From a checkpoint of a small sound classifier: width 320, batches of 128.
Rows from block 5 of a small sound classifier, named by matrix and row number. Rows with one number within an expert belong to one neuron, the router's apart. Each number is 128 + 24 x the weight over its row's rms, rounded and kept within 0 to 255. All counts start at 0. Numbers have three digits each. After the name is the row's rms in percent of the matrix's.
Before each expert's rows are labels from the 100 clips, of 14976, where the router gives the expert most weight on average: "lies over" is the class under the peak. Only what is clearly more common there than usual is listed. The data: drum patterns on synthesised drum kits. In brackets: how many of the 100.
# router: router (model.blocks.5.mlp.router.weight, 16x320, trained with AdamW), inputs 0-79
# up: expert up (model.blocks.5.mlp.up, 16x160x320), inputs 0-79
# down: expert down (model.blocks.5.mlp.down, 16x320x160, transposed), outputs 0-79

# expert 1
lies over: shaker (28)
router.1 093:128105153140143097120122120080124112093076158116152143107134119118191131088130135138110137128065131113144102153145124144122132145128169119137124170151102129149124138103117100148113114140111148123144104132106086139126167138160066077139085203
up.0 096:076125116091115080145130130117165121151108120104126103077176117160106112160101151144121101171132106137150096088111134123115139112115116112124111147083121151138151098132129114118122130119174111101127127113115166135134142123147135125125102129
down.0 099:172121119152127121119122144166143185157121094149123162102089137122099138136067130124124166136113125102101147152156160114107143152110127145149135127159167089143083132124134164122100140094096127163126091121108153112139095168141109150142145157
up.1 092:148128122180119190138140152117116141140151127160132101118152137110158136144139122152137123136091125186142121150134132130141142102131091153157127174121135142144136131113115134096109145130122134154144106053129164104125119118124102147147175181
down.1 111:174158150101085122136103100169117168069112101138169118125143127151153134150147156124138109104123134127143121149121129125106119133165115110174146118088162120150088137144102142113120134155131156123123117164138094127092114110173154136136104171
up.2 095:119108182076148190116131107120127105129119124140130110128129136109142129142126162119116105155126130095119129157094155114156140144138103128083086103141107104123152162112123127107162121108111107111122118126112163150132152141144145139152104085
down.2 112:132131114093102116134136120094068128082103126122106146145126139145160139141146159137133115153125120122125150146126141148084124130155100132118152119114131136146117138140139176124125099152146107161129103164098117115148119098100181100126136129
up.3 107:151127122081159165120138122127121128126127108121096116100127150125126121109125109144143149136136130157135127118121110113116105144114137191146109107134096105126104150142130129083162118122063118112151084118099113111120148154115106131093139241
down.3 121:164144143124171111130143132157106126111153134160166112137115117143114155147130114135143156122119121140085111131082120138167154107146137116121113119148139159157139120120221125126155108140117109143135132137110093109167133158138147116085100113
up.4 110:154135131079161162132136132132142102117142107123129112105121116114107146127121119106101140105121114103131127158129098132129154126157139140122132108059124123128147114138142167108156151108115127111176159110097180095138139140096106134106154158
down.4 118:153134129119113115141134156109102138058127131050135125122159089070087168128141157132114069111083132136128120140127119112116121128124097121109083075119120132085143112097148129087086115113131106144152104188081114136120128108114175147139125109
up.5 101:146150157105128152136119142127125113096123114106109106121121151144138138107129061128142143076199127115113140128134143127130154111129169131142121079108118104159122069158149146078134106162155144129144139147127168160130111064131140151138131155
down.5 086:074153132065133142135138122150184123115104119093140156093081141121133171122095166096152159102103131126121124152146174142141142143156115190124101149130134121092130135118125092168139130132199131128151135112126081121171127139129131099133109083
up.6 091:090130100115118122145129119151131112124122110131082107131133155150145105137132082143124145106172099161134067204141100152130153116131146078086112058143124144143126087149116132113087147122158133149114080090135143099113101105149089130126190132
down.6 049:137077104155127116133170107104147123045091070136105087141139133122110145140118125143142111117097145111124127135111125107146144124102153155134101165173134093118121114118137114118123094151121123119143113135106140134121150140153176133107145158
up.7 106:100125116131163148131157109103183097126125079153125142103183142132135107122143159142125110078110142152101117125141111106105141115111097201125179108121122140177127152127120146164164101122106137129139101112128131136121158079120116148107130136
down.7 120:082126180145113124158116137153072126109134147151155154157116155093152139098124143094142154111125128131062145101100144179128125149143141122090144142132133137107172159112135133114108085143122141148098138123128090088097112179105161118133108155
up.8 105:142141120133133188127132120123139161142104110155088143130112091122122100129119117126081117148137114175153126109147126097122196132151092075099130145091106125142104109083146124135150118128208094113153126197146136143130121126120145114161121092
down.8 121:114123152137115138143138123144115072113116112118144110123113160164117135143121132108164139121170125144130134111106129128131119165079105094086122118090092071119119152162128102109124117151146122169111120130152119171154146135147111187128162153
up.9 080:123134082111154123144148122074157101124120121131132122118109120123137146156116096161135098154120112101147108100135147110113115139123149094088124118128133102120125154086187141123142131092070138113134150092129128157153128122114150106141090106
down.9 052:103122113118098128123113098149143107166139122150187106107132137130118138135128128147155150121129142149085125166146152146184144155142096152133139138194173163116112161110102109130162147115157181124149093110150133119149148129157150093127156092
up.10 081:123150119115148149117132088116110100099153132116123136122139121114175133126135101114127111132111111162071129115125085168109117124108126149129126097106132068121136121150089092118106131200147117105123054116095128120116150105117118134157136091
down.10 051:134124103151141091123134149129136158148120121126162087132104137138143116105110132172140138110120163120100065137118123145164142120106123153124077157131143129126106125126133158125085166114128062100102111098108106170122172094153109123118153138
up.11 112:146148116148161165125128143156126162162159114137160199142160106138134139168100146134144127165146152150141148182129166123145113145121125101125113136152118105158117101101130128147146133105095154120159154125138130103157140149158095140097177133
down.11 113:162142180097123129130124123138144112118135087175136123107070127100158138166103093124164154149158093108127093118163138191107133112126115103151104120134108135116159118095175144115081158169123138139126093128126158126121128097129120104123092117
up.12 102:110121163110114136169114115128112109152129103143120143138124104120147162180110107083113117066109092114110191181136126130120138167157130124100109142156131137106120144091128145132079132114090106127137095140119121159123127073155117130157121125
down.12 082:162090138122161144097122120123117126129154164090108116143134097145134119121106171120105119118132114142155130144153166120080137121113134119101090193139138072132127117136138147133150122159104171130092145107134140137109122110124163088136161127
up.13 109:119128090160115152120127141142114152131117099139098121101142122118128128138162145146136106165124155198061154121139116107160080120111162152103112151147131184115104110102140138108162120176123145125122112080113142109146112158085093134084083149
down.13 119:102125081106169137115098144097144107135107085172128125110128133122127123094087144116107159147140123125105092118174138123138206141136119104157126145097183155112144142139111156099169115140140112145086155098116183137108113139128139131130161091
up.14 112:148154092135117166134123127165101108134137085114145153139125125112104169133129083105121106125127089174104141126108118131129129123193117097132112167108147196147123137227138120079143140103106160112139158136131056128133106128128177154115094116
down.14 098:114121121091110059144105094093130161128183119111136136094130150180113154092136137127109153095144121122143156119124153116156129125118127166142122114127114129144111163115130161133161144133125152091161146136056126123132124134116123105156153088
up.15 100:130129108105099117119102079153126138107146152140131107199104194107127129115138104112107146169138118086095117125130124098114126116099112161164140091145069106113116124082119123162149123130070122127099112149075178167115133142170150134122118121
down.15 083:097118103131141135140122157115137139121143124125089107148108120164104112104137138036163138109051147139125078096120151178095118128115136127112130148126121120092149136131142131113119139132101149160123086131142128120156158159129170108159088134
up.16 099:151148121149141120129124123139123205114168096116143108118136109118163137145109155099127172151123106131111142151121110126144085141129141135146153084132110081133116089104141130112136133121090122137149136145159161146125119217110102132111175139
down.16 116:136088112104144149146127115156137119103149133197085143122163154123151132109082131115119148130104115150149122101123146108088156153123138135133149148144112140170147148117163120114160114116112111097125137093150157116164105110142102118095117126
up.17 113:150138120134160110120129133113122155132163150125133131141123131131144134137132122139084139114138148127160146132148160149137124165125135118117126153149163143100135085166142179159125136139128127168110161126130115116120140181090122116170124094
down.17 115:133096101123126108072135113138119116142123100119121091118117158126105120157128070119140163161148168146141120119115145103155129110112091086132102108131128142124107107133150144099175102108138128140146119147158118130148143141127150086117101136
up.18 100:102147135141132095085120143089098128143103125117121109132145114137099109101132129137104114119161131100120115166134131115143143150092133109114133114153135102161151147136128116150105130130168133094145094127120094156136117154164118108161144115
down.18 123:136128132125108128148118138117180115152127112080103100110119121132128142127140141149104170123101094118134136156145116126143118107098130120132161093098173154140147134136142115163135137112134131108100093134127130122115124106137158131129155095
up.19 102:102114146098091136117118116132127141120121118104094098135159110124108113113121112101096109175128112242161140097114101145126130119152126170087114128051137129092127123110175122120125138113058169125154139149128135118111116118116116136083137121
down.19 106:092134129139095148134148136101111154184170136162138112146134181127131099143143136129106118145134101141154141092124112123162123132186117138164111093064117151144163164120092111117117155139073111100124133138181126158150157158130148129092166101
up.20 108:122133113088111124140097107130150151164113126076126186111122092123131134127135117095150133113140132073085163140110150168119122104133124194138114167136109107152139105127114143138121128158099099146148146103136139142118147136136083121125074079
down.20 118:141108117138089168085161113059117066129118142113121115131107151132110155166156139113107131147128136120145137127102148081137136115124123122140130098086145157137118115136105136113097115092103143099092106151150104129136161127173129142090104150
up.21 104:124134107143133195121125146125134140107110115181142135139116152104095126121141129114142126174118153208146151148146114136139117115147093137173154087049156146112113121163139091129103118112117149149161092152140130070124127137139119119101117185
down.21 103:135163118107128108118152121143121123134130122083109148135138144174137139165104146103173136132088113168133135185068154112108150138152091100131110143139139141103124071088141095125165151100126164096109117146090154119115133122100147153150136141
up.22 110:127129119081118116116114110154133124140112057127130112156120161104143152113137163118178138112149125131143127160105135125150106144148160198087149087148126125107114155149117132165089139133123097126170121109160118140123135108086126132121132143
down.22 111:157160143146131151122145094146152149148123100100158146140137129136139103127135122152133076166152154106095186147120093092119118091127162116133171113144119109156132121146129054138102133155150129152134136121117158125140137131119144179125152137
up.23 103:081131109112160114113127119103130117126131122147127138142141131129108121133107149134151133142115088078117073133120116121143094119114151098131117115139115145126157135109168144116149105144127161106121112133112140138150106090098188113160152170
down.23 105:138114111112144137166107165082098167128186136150131139125131101160152091103095151083130127110151071126186135134136147107144118127091125105109151139131123135139125140122150079079102138095135071119138112121151119093127144121126129130138151076
up.24 105:125136118128120126134140147134138150170121094106111119132112117130186113163124202143090164125120109185127134170123138121119113126151136094103100104097126055115114130112123157126161138140181115097129137082130187123156129075125123154133119137
down.24 105:174142182118146122142157138099081088136110121096153144156141073154120136091123144179173148116117083104120106134172108123111156169086130167121122151144120179100131132138123115117139153157132087124140150108084133170093107165126124094140153144
up.25 101:113115155130115172133112128123099144159140151143090190137107119130140139121106142103136146151107151142086181114148119125161105146128124116148128107131093142162104093157083122137189114121138169135071115091158143157105136123103166141132134138
down.25 082:109143108092128126096112118143144129172140110127099167151154102142118128085167173133104124164087151102092119130116158131117154138150107086109125144131122146177130136135143094066122119158122131145160163111110126137112151122102179139105142153

# expert 13
lies over: kick (48)
router.13 086:117117127123133101090160133119151165095101150118169152100129159173090141166137106119095131143131124140144133120148088131107125074145096134135131132106130162112159131067124179156127116141083115144160105131120090089139142073149058131121152103
up.0 099:108101107119112166128139112126124130128126093139180149136118090122105101124134100129125156137166111171120122148136144097160152117136151092159112114113130155112137154068151112150147171125174114141112132123149121125124102199153164096142075158
down.0 085:136105138111144145152114124146125168100118142127102113129118149089144158124117117150153159173128135128122164145087095095134135134107124088171087107114136159142116074125114134157127109141144181087193141137107127120117153108170134122163180125
up.1 101:111106111133123165111109136099125126089111137123149097127137158122121148142126141108169143110146127209135161137151089175136155141147144158108126103146211115105131102149087140122158140126161138158128127113118109092138116143091130128108124115
down.1 066:091144095094144137147124116100181140148157159119114149131174108130146125128108131149140157188125181139131116109127092122124093124095132100145109140084120146082116096154144121113140122127120148105162159122125062132147112117131137147073133139
up.2 107:097117090118139153113132092138132111151137122110162165154150121132107105131119095096168127099130148154121107109136087100101128099108137192104168172107145138118134089168125115173117113103130111125106130086103128106138154108164092110110145078
down.2 099:115135109108139115121141137085172139146159133144123213144101123116133128146076117111122109130121138092143102143175125144113153137111146171130114142096147107059123149116112131091111147126119134125128143141081104124145134126121154106151121124
up.3 082:130114109115121124114121130110140113106149131118129106114109144150118123113098075130123138080163147085141132136140110149121130082129124128098124118135104102166097112143109142143123107134127156143122116113112176116104111096155132163145130109
down.3 046:148116141126116149148108122140108145140107137137127106146176085100138109119148127113178122105183124200099090131142114147118127134114148134159120099120124135112095127108128143149118132147154097128144133112072144130143116102160137130128105145
up.4 096:114144109142140191143124167136137155158152140132085084123123104146115150126145151112094135163102112107104134147141118144152104141157116068156083112120154124158114098221139071120153160136090133144133138127151116131121123216120100108120132153
down.4 071:111146143120177120145107076143113147123112133143136102129147123152114192135069107123147146101162114113128132159130129139123137097100129092122127167127151167151081095129125084159122126125092121143117110125141111092079086099108135154073092167
up.5 100:163130121100146104107116122137101109119149134098111093137131144132147117127132157129129110136102129106161108101122118154124113113106127196123158176080130163105124100091088097084138120143128114134150143102125106112125134131125145132130114175
down.5 107:108123135126122126159151108130104139108145139101130096166154109064134092136117153124122164143134186146156121142123152093144175112134145132115110142087129116104097119137118076131117154126124194144136109148114140152117113128086155129088110158
up.6 100:111120120119122110125129131116148150129169115139106117120123095121103159143120155095110157087130129216103127137116115137137137110130130167114119091127104137152118091144129121159177140132076100111163115119124155129127128158115147120102101106
down.6 102:131136102150093138160175160098116122110095145092130103104123129125105078118154117151152159127157132152134195107142124125151161119103115178150100179114133127091144152128093129094109157140119146132175142081110150145165158091133108141136128121
up.7 054:132109130142117164125121192136132097115120068104140132124117138169085097109130112139156132144048123113123111161134152074156095117125130098125114095106166089108171092136085133149121129121100097144106156094114116133122135133112093127106146110
down.7 045:115148134160090139142128128152088136095169163119131124161113133091108118142112127109115105109144152154181089105109109147097181146072133113155157120128158127108113144135140144132146124092115108123133131098127094149130154127128138141078090159
up.8 112:136133141064144150126144156153138133106137121148144152134127188117118126122130149129100147082166114093137129088127122136144118153126089193132109108119113177140130136188133134059115133140109135140096126156108169109107132146092127135113113164
down.8 129:141093099157115113152115117153141095096117089103158115172084136104133160095103116125189119088136138107122154148147110119138085096099108111086127112138154104162138133177158095112116148129082111120107138161099124165114109111078139100142085109
up.9 104:120109146166126110133128119119141102155112133146111122143147127126146142156129155120094114060118143134113156137115151105127120135156134125143162154138149127127109131125160198115096108137181145138097118118137152139136123125141146108105126100
down.9 094:130134142127111181134177156136166140151153143067143137134115142108146143126161165160117146104120101105147123167166143110135125135083133122139120129111119119089107105134153121129127123152101062131144152080127126114141131077179131121071069119
up.10 100:163122104122156081117121153176117131126132127081125132125099093143124114144143137087136154131115159112133116109137128107143097137094135132127160100080170136113101141172159148096141106153142135153148113092128124121115116124114113122128145155
down.10 082:152143132156103110150102114136134094116101132161118106127164132111119112138145135113102143098133106082155072129127173119149131112144155140163152142104123121102109114131126106126181108111114156091114122139129129121074141085144141104129117099
up.11 086:149111118128096119118095098132171125151142109126127175091095102116101174091111122114144117153164137180158088142145156142141120166103140170132136125077148091111146128141078129119114152105135141109133116135137077125106115133117149111114129132
down.11 091:161114141146164097114120146112123143137117120099099093100175092095138104112129149127125121145145127103143164142078142136176134133140142143146101131115088101155135123134165168149090164167156109127155113137127118096123131123159137099142130128
up.12 085:122154118100084131123120128123158127155122129152138102110180128134159113115128132107137150118134086126098159144135118152108080117126118118105160130188140150130143090166095099198136157150110127142101124170126146133150129196099133101127117107
down.12 056:114125139145149109177150142168114130101133129086129123137120099128138140110124103151152157134140129157100090114140126113088125079123184142127110129113197116136122140141168106129156121102103172054149134097115151128118150128148125162109127126
up.13 100:121090137144138137134107120111100144117137154125063142158104108111127116109128109124117108117113107156178159151133118118130103164110116125069110112120138146127143146124139161062133146112119132107127104125113128127131133093158120129132146129
down.13 098:144141139065195107162111132151113132162123126153168079105131137089157118144176153134112102117134091136091104152134142114131135101084132151122133083122126131111154104155142098161102110154135150126139150118144136129074146164133095170146109131
up.14 124:132124098142127090135148152178122144139139120101146099138139130113132142120164109112094133108150128209122123126136111127126149106146147096151102103134161173152117126138160129135136120114151145138150143138144106086139143057134126118139120190
down.14 127:086123076142157152117107159126118154120160158133152120121132149113150126105159074121124123147130094112149134122156153135149140133143134093139110074137179155091091122142143164125118148168105139149131099090111129128148103112132081117117122118
up.15 095:161128120155128114114134129098137158123107101143085112184138162146150130133114140102110118103147158151145161132163094117127129090136116082093138072131140116109111126080110133144120132126129105111107121101132155134122123134159123144118141096
down.15 075:132102100133139141102168140147129103151095142146168138147151124107073169136113125128148136098143138109158126126147200148133111148156107157159147114095108103086136126167117114128107131110202117160131110146187142128112146102152118124157111148
up.16 084:137119138099148132099120122105142123152126110125117165120108145121136127137118161135116145131123114116153132121134122139111109163102116086127112130143134113152125161124113147140151125100157154155148125155149101134117141079141126146054119160
down.16 044:118130127090118132180119147150112113114174126095150138102174140129128083087142122143150124034159078151078148135112130120156144080115115093181158114098124109139118096104167122138100141141108167084166133152157136160098140101114133145124089139
up.17 104:151113127090134076124109079138131112127109088103160108118113114131105121127133111116144103084127134131115086155122120122111122164122154148093122128131135071157115163077128174107080144118100077122114141130125112161101149100118146129145123136
down.17 097:121115128148122160104141100119160142121130141129085135159154108127131143144160147156112126130123159162115126122131104073123119136147089156118160105126117124099140141149106085107108097070093133135156141113140133109121100114112137164121152111
up.18 134:105143110193115088108143131124152133118137106124092129115079130119149104118128132150114148089126143086136116094132139131120135118123117118108120118091152132132134125150136091225144146140177111131106129148135149155161134107131114135121130203
down.18 138:109100121126144157097107137137180137127147139148126104137114111165107159123129087104124148141098131104148106112119111150147099150132148140162101174096112103119153136131135122095128123119160100141091117113142116128116135118133104132139136145
up.19 120:133110137107134150144135144119153136152130132109130155141127096121091130139150089140119100056160123051102080102130150114122124151164126162122134141126108125114127108134158141167081097121085142141117124106138104090146145118144166106104126123
down.19 134:151118143133096190130134117088160136130172120125134101135163146137137117160087163136156103131149170110148119129109118113164120114138083091117120124077137123150135140164144124147128091115116130114141156116123132141140152089106162122124124124
up.20 123:092125153106138154128120141096114121124142140113170157113133162120115141117138140124122142119157148097130127138112116122143133098130143212169160129105128133099118128120132085103120129121101166142132136121116218140130160185104146127115106146
down.20 136:108155154137119169107119138126152113111127152111102164172119098118103190118109108132143117160079164130132102108122158133072133108108106077088119119160172100157148117122158086108148143116132096170149131129125112115130158117105136132128132122
up.21 087:117126140130126144126127125116115134142151135140098149156143073128159129111130099087143118118138139181130116140125104107154143146140136123088132147129134186074146139134094114097108122184097167109126149167133050171106109157120109137164140112
down.21 079:132123091131105116117135146128159112122132086145077100119134124138091111104151128103106136128149114132115082140139100125118145099125171143138120105076122172145159174116123100145120167143155068092119101123118138125158153117138085126150136069
up.22 099:119145099141099133127116151122136120140106073141120141140098128133110111115113109131168133132158142162118111146121138118130136124111153110130103114154133173116122144073146108118131119113140119138167104152108115111114137130118110145128087101
down.22 106:132136121110100144124101117134141158100157134123148101086167154132133169118152126129107152177160120172117103113121093092120119134085159091091160157131122121183151122117101134153113157145141127143102122128126100125109089084098166109119106134
up.23 093:114130110171113068121124127126121158099108146158113111117101175166146163130125127125158130049125134094122130159116134146139138135121171068131130126106119112165133134121107127125173110129122171111171128086109179125114156102118117160151109185
down.23 076:146102097153119142140130106114110128177111118085086094141115076106115080154187111161119104116138099134132150152130101129140114072143182108149136144158127126143059112158068108093115134075126127152109144127183146153132146101133137156100121075
up.24 105:160139120142149138136128134127128110138129104122121180137122087140128147133119165129117132140119142116178079139138137140122140161120113129123133115127178105115093129125145112152119128085138157137113130112136071109139123095130132138117116122
down.24 096:077091111143083108102171140112120125070141117099128104112129156141101086098156114097143129121134160132155141133088109143117106135110131144113134133171074153147150118127133096131126113153126088147094115144127117109168156115111126138116147150
up.25 063:109149126098120096132122126151137137113163145157131119102112081160099126147113070098136119109123144103152114113157136156158085130157115098128119138144149123102096105161109089126067150098139133103115121094144157149128105149123087141139135106
down.25 059:135146131107097133133141081136118131098081138084117159136148167110099160175125153123124141108149182138107136133144161144114117169101145120141111124130125135133121130073162131089121130159088170109171123146109094093120135141144116117093090139

# expert 3
lies over: ride cymbal (48)
router.3 121:147158154124155129134118126174105115172158067158112074147117174106130098146134147129155093126175111123126082110119115115141145094086171122116161144163105163153158119113112117110115118138172146144110114131131151140123104091131134149133158153
up.0 098:125081116111130132128121122129156135140087148120085107152104143122135137151132122122168155114120136097115149114113114110135143101098127123137154120158158145124111115063109110168132126132069114129112137108135126104113158115121136128162090118
down.0 083:138142157132087119146159142146205160102147124161181094112102103111143087143102145143120131174137137142157089133139155145139111127093121119154108130123118081159138083138090129129081164169154131163120116115111164132095114152122138154121173187
up.1 105:133127152115138161128152160176149107149105131164132133097072143121105139127125144156107157076153130164119132141132127125129176149147103116103134111129129163144136114148136114132172143138143131178118108107114087158148113147125162136135125100
down.1 097:082078126136089073117172110143131113111108120146137151066126111137165065162095117160098126145106107129128105121152078129102118106125140151137093151147118122161166103090078154138091117106121152126105077125119109079155122130166173131117130125
up.2 085:093139104093113187133145124105136122137109140085138158141096112140121141108129115105163132104085109168083088144129131116111144138124130131129137122115103113138127111084124160077138138118168086125101146124151159140160095151134157143107103123
down.2 083:112168112145140141075141116137141161112133086117102121111115147138130154153135108149049141120154107139110131151141137151110128120118114153115124140157118089108135146126126139113120149092123129145130161143136103137133140120091146187129188106
up.3 096:105139112148155107160115138138144117130146118126181188155127063121129145159159150095084123134177117135133140139135150118112162082183120098112150107135168140136133078117163095117122121124177161140160128133110152112143144087107145144125122128
down.3 079:083165131137136142112162105145158124116165135061093131138144120156115108136106108160123144145089147128133115154089083130150141141130154140148126111138132160128102133130153169113104151124119134100189153103120108115161129099109118105105088116
up.4 106:157145111125152202127126086171128131123118161118143122130114137129124120092134155157153117154111132160140126122146123129122090112148138196129117165155137083106135161110092120114131131130095141106078106123139112101156167083129129139113118105
down.4 110:131116090163131137129139132130113124099146138183156142104145105126160090133128120079164133113127104121135192137100148111092151122141148122155122199164149127177126104126160110134160126103128135133159061150125129150079138139103133122099141094
up.5 130:142118136142135114130128136122136132133140105126148126118113131137152118136125099100127128131103109125100140153147160138120128150124119039109117091045123109160119133133144105136144124113169142112101079202115096121130146093165122122125167126
down.5 123:123158112117137129127129093147112125125121146093163158130141138128097116158124118144103121110096058149120137116146097118159081111160110126145107134135143117088114139148123185116125067129135116133086126144108087096132142125123121132155132114
up.6 112:134150124132117137119138145121150108134188141124141157160101088114146125142113154144128139077110161118079087080135121134105157101115113094095148115184122184139144100117117129135092131114104141143102139136137120171136141053115118110113115120
down.6 108:153116126146111085124123163121082129119149142121155136155129117154134129107165122114128142146112128126107158167127088092168148159145145143105152142143148109162132137141123135097092117159118106117124120186134128153132107091102133091098104166
up.7 115:144112092126130069132114139127134118175169144139122106144151170135107110125125134130163112152091092110109118093085161113116137140166090090133139133128142140112129151112145093112134134123137145134109128127148158147147132110136123133136155162
down.7 115:152167117119121112125127107131118120138112180138123112164146164144120121152123136149154148131113131146125137109153131152126150123127149125107154126119118144101106132132121127132123112078118118134080109141134098154125136137116125131183160140
up.8 094:114120136115125113126106112139156130169128125149155174115112143124146116139114134111114113092137135070153097164147139103155091147177121101119119148141136057125145100097119126113097095108113127100097138162113156072151135082117096155150138162
down.8 104:095145123127152132078116158112108135174147119191084116101127129164133137137089111116142151120146157118132160117139107126107107122148142103126155115191116106150132134095125177120127135139124151123102137104111158138108120138106148137116138131
up.9 081:176128079069115127152138108098122129134130112140120146070113092123119138167103098136114149120119148127160107092109143138123177107131118094157115135117107119124135133155115107112150132114145100121116162122108113087123118113121156128089100156
down.9 058:080120141133082142159148091131108095133102133146173109157129107149161125125096204113119126158114148110119124145093142131159102068132131132153129113133156143087118131105113101145139112180106101114111180157126141122107109093076127127148111107
up.10 093:172126119081105126126161120098120161120116140155084163103128117116105118135132076142110129139098125116090144110100094110148154158114176125145130127147139077108113157115159156161133111130173085141099102108095098120135110126138110134129176083
down.10 063:146108124099106058155123103125100113118107113142147109131135118180116119075094087110167176144118143153175113157156159170117143132123118137098126098103135147110110118112087140162178124112111103132132089085151143140132153145144111131168136142
up.11 093:108128148124125183120127145112131117175106102142127134149132125124147154102110188104134123089110198103126126144165157106132121100125115124130132169137126132133133125144127133104152115113076157150138178124151061139140125093120144140128146107
down.11 108:138135113146158131091110131103083099119101132147131117107140113182103136198132101127114173123165131104134126108109109069104133123072114124151108155121169134159144162075131125112143107121115129108112138132124121083090118106167099094127122158
up.12 101:192134110135152130139119140139124118169159148131132140151111118141166140100099160182110132184150121135145144153130108112120156139174133119135135123142151134129119162130151100123127128105112143133140099151136156096130150124143168138110124125
down.12 107:161149117111163088111105128096136087101135147118135090117110160142146147110141110188149137120105084112150123175156101099099160141123147105128185117138183087142109150149163140148118141144137117139121127166135124158098172170199108100128143183
up.13 103:156124099176137101167109120115140143101119128122126140124158138128111139118128105157150128097093127088121115145133149123138168144159139120112101115154093145118185180108129114121207130131120103139173122139115146144140133040133112126127154094
down.13 099:083129131150147131138121072105189160119102080196133105108148141132146147136105141160162114105139159102114146139086099126136088161103140150122112088145122147116144126106106215151154145138147095098132116095111108124108157100096142144146154150
up.14 088:160130147121158141119120108097128145135093105180125117091127183133138159159116103126164156087097111120157126191128163093123123112136104182156104137116130111125117169146147103157142119134100151121146111127152137166087139074134119118141116074
down.14 054:162097102105070127157103114134118131136124148124144111147117147123138160122119128079134177093138163107118145155115148112136122154166129113115146100082098183112120163150124149129135139133133123164117092104148104140131121119143132128112140123
up.15 094:172111114092156145145122142133135129213159114119117097161152104125116136110128155148161114188162131172140158135113136134104128154112124120085105107149131146136132168109167102107129139119095159154128136147120102164134155054123099136129152152
down.15 095:098121126115134144148151166097101142113134121123163124109123082128172104130162140110126130090118126100127144138126114088144119093104145078116147152118109148145169148120108105131143112113135080112148091160089150148129142163125136159143171085
up.16 108:124129130114101093140120098144113133132118134114126153140086081130133125113145122100089132133125121222150133108137083120148074101141117060127125071142131096145100133141167121162131145101117119134142103108112214129118121161079132141100101193
down.16 121:118103113084133137135156125143066174131161146170139103093118086129162084114088170113149118113146111095141106143140119142160166134152124113148138140169161120155132107141113109165101124120129123181158159141158139151162088129160093130124138091
up.17 093:117129081116152143148119126083123127112102098149148112104188097143145137127135095139121129064092142163118124124115138102144089093144137122143096113100111173102103083065154177163141131124138135148118091138101145169141134093110114126140127112
down.17 073:141126121119089124074081135151124166104108083082144151121113133120123132146126088121152128150124083119129138095107104140125153113103085145120100164155137149110122139100107095114122117158120123137112152152112107120135110162187095116111136164
up.18 102:137132185093170087103117126171124123143130104125100119122099141132134143127112117113171122106130134177135079144100116124135190140110117114105146133159095140121150144137153090140121144124154124133086116129159118145110142119125133127133099170
down.18 098:125136108161128102142104144122144152110139146098126121100144095132128157134147124115105144139090136110126101123163106111111146136139135127108121152135106139125118160147082148142134134137094139130204134150101114141158148151109131097177133172
up.19 100:087125118133175143132121136120139122139106095097087155161099126138135116132126135092109088142108139119132148126132122140146098133146153108131081174113142137134144151118135117080107150109110130150150136133088099098132150113132131097135174126
down.19 122:161098175154111153139118127128134128113086119113171107143120128133119097157159100134157113143187125145122145161168141076126127133145111112115081140133117162114118153127149109140127087118059111103102143159126160141121106100129129132112156123
up.20 118:092138117078105152117127116126121125103139084135107142144105109110166138115108123138103138107108132131120110183138148145123123157133174075139124152135105139115164164137105117108105125118100132132150107198117187141123126062108119137140146106
down.20 128:162117132156148095148124118159185140146165118121165107141126113100106087129140112127109122115139136128065148127123124166159090140128124141102126120115088139153128102164153153125110121142094130147094119131162114131147110146136157101115113146
up.21 092:106134136112156098137128090115140109108115113121137155154145118121145114102145103137163127172089119133150095179155128147110142134120103094121065124151126097140144129091115141088161128127161106102103117119105132158154130119160092113139126157
down.21 093:129134119141097155131137157109144109157137108125127160129177147083149126131140140143112112159118166081113119092130092124146101071133126154091144139104149203146124147130128165100164152123095156156123079106131127136124128104131090062148116167
up.22 090:111137105141106142101137102134137105164126115105108133133095155099137125137135125137141171121078137100128109141097114125139130097124128058140125147089142142162137119109115131071142117122167076144063140129126144107124111107159115151120103124
down.22 054:139141099150142111165123132110123098131167143137117115180141144164124141129143153141123100159122129093161132102112110165124153144120128110088114099135113132134090138171132084148135114140114127135140131177145131111136124137136181169167142177
up.23 062:143134145123138109142132135114125106135133157109201095180119130156142167132124126122128139114130092129114156109143128095115137079160139133112141129124097097074106108062118127134116139145133121135141133136124142168121094120123166150123118147
down.23 037:073143157089138095112146117085154135169072110083139120116155114159105140145161170117162121141085127139111138129131135130119129141139111148129153116146121140119115133136097089110128137183109146106109125165156082128105134145098106106115155153
up.24 097:111149152125155113125131158153102136140098103119108137105124170141124122131167162147118146075148113085124153113125156118121112105176106113138114158088117122170148147123156078116111116124203133129145130111098131097136102139136133147109105132
down.24 087:161117130126155144139071163115165129110160107127102131123121118127122134103123148114135117137104131156146135130127168136130148125170116116086150118109109146132065138124158114133087121117152147117152116149119136161110159104124103040113132122
up.25 079:157117122122118170117132120086117102111115103114120128115121106113145103117121153112112137112126176146149117153118123110141146103113107077095094126219098070108112095125149133120113103102093120136130115117097109086142121142153136127109089092
down.25 059:107136114097165130134146090119116115159121106070140117177104111174119109173141080139109129145118111137124154105099128102154143126148121072077137136161124135149129093157145098105115112141138106110121162135100113121102129119106137136129168102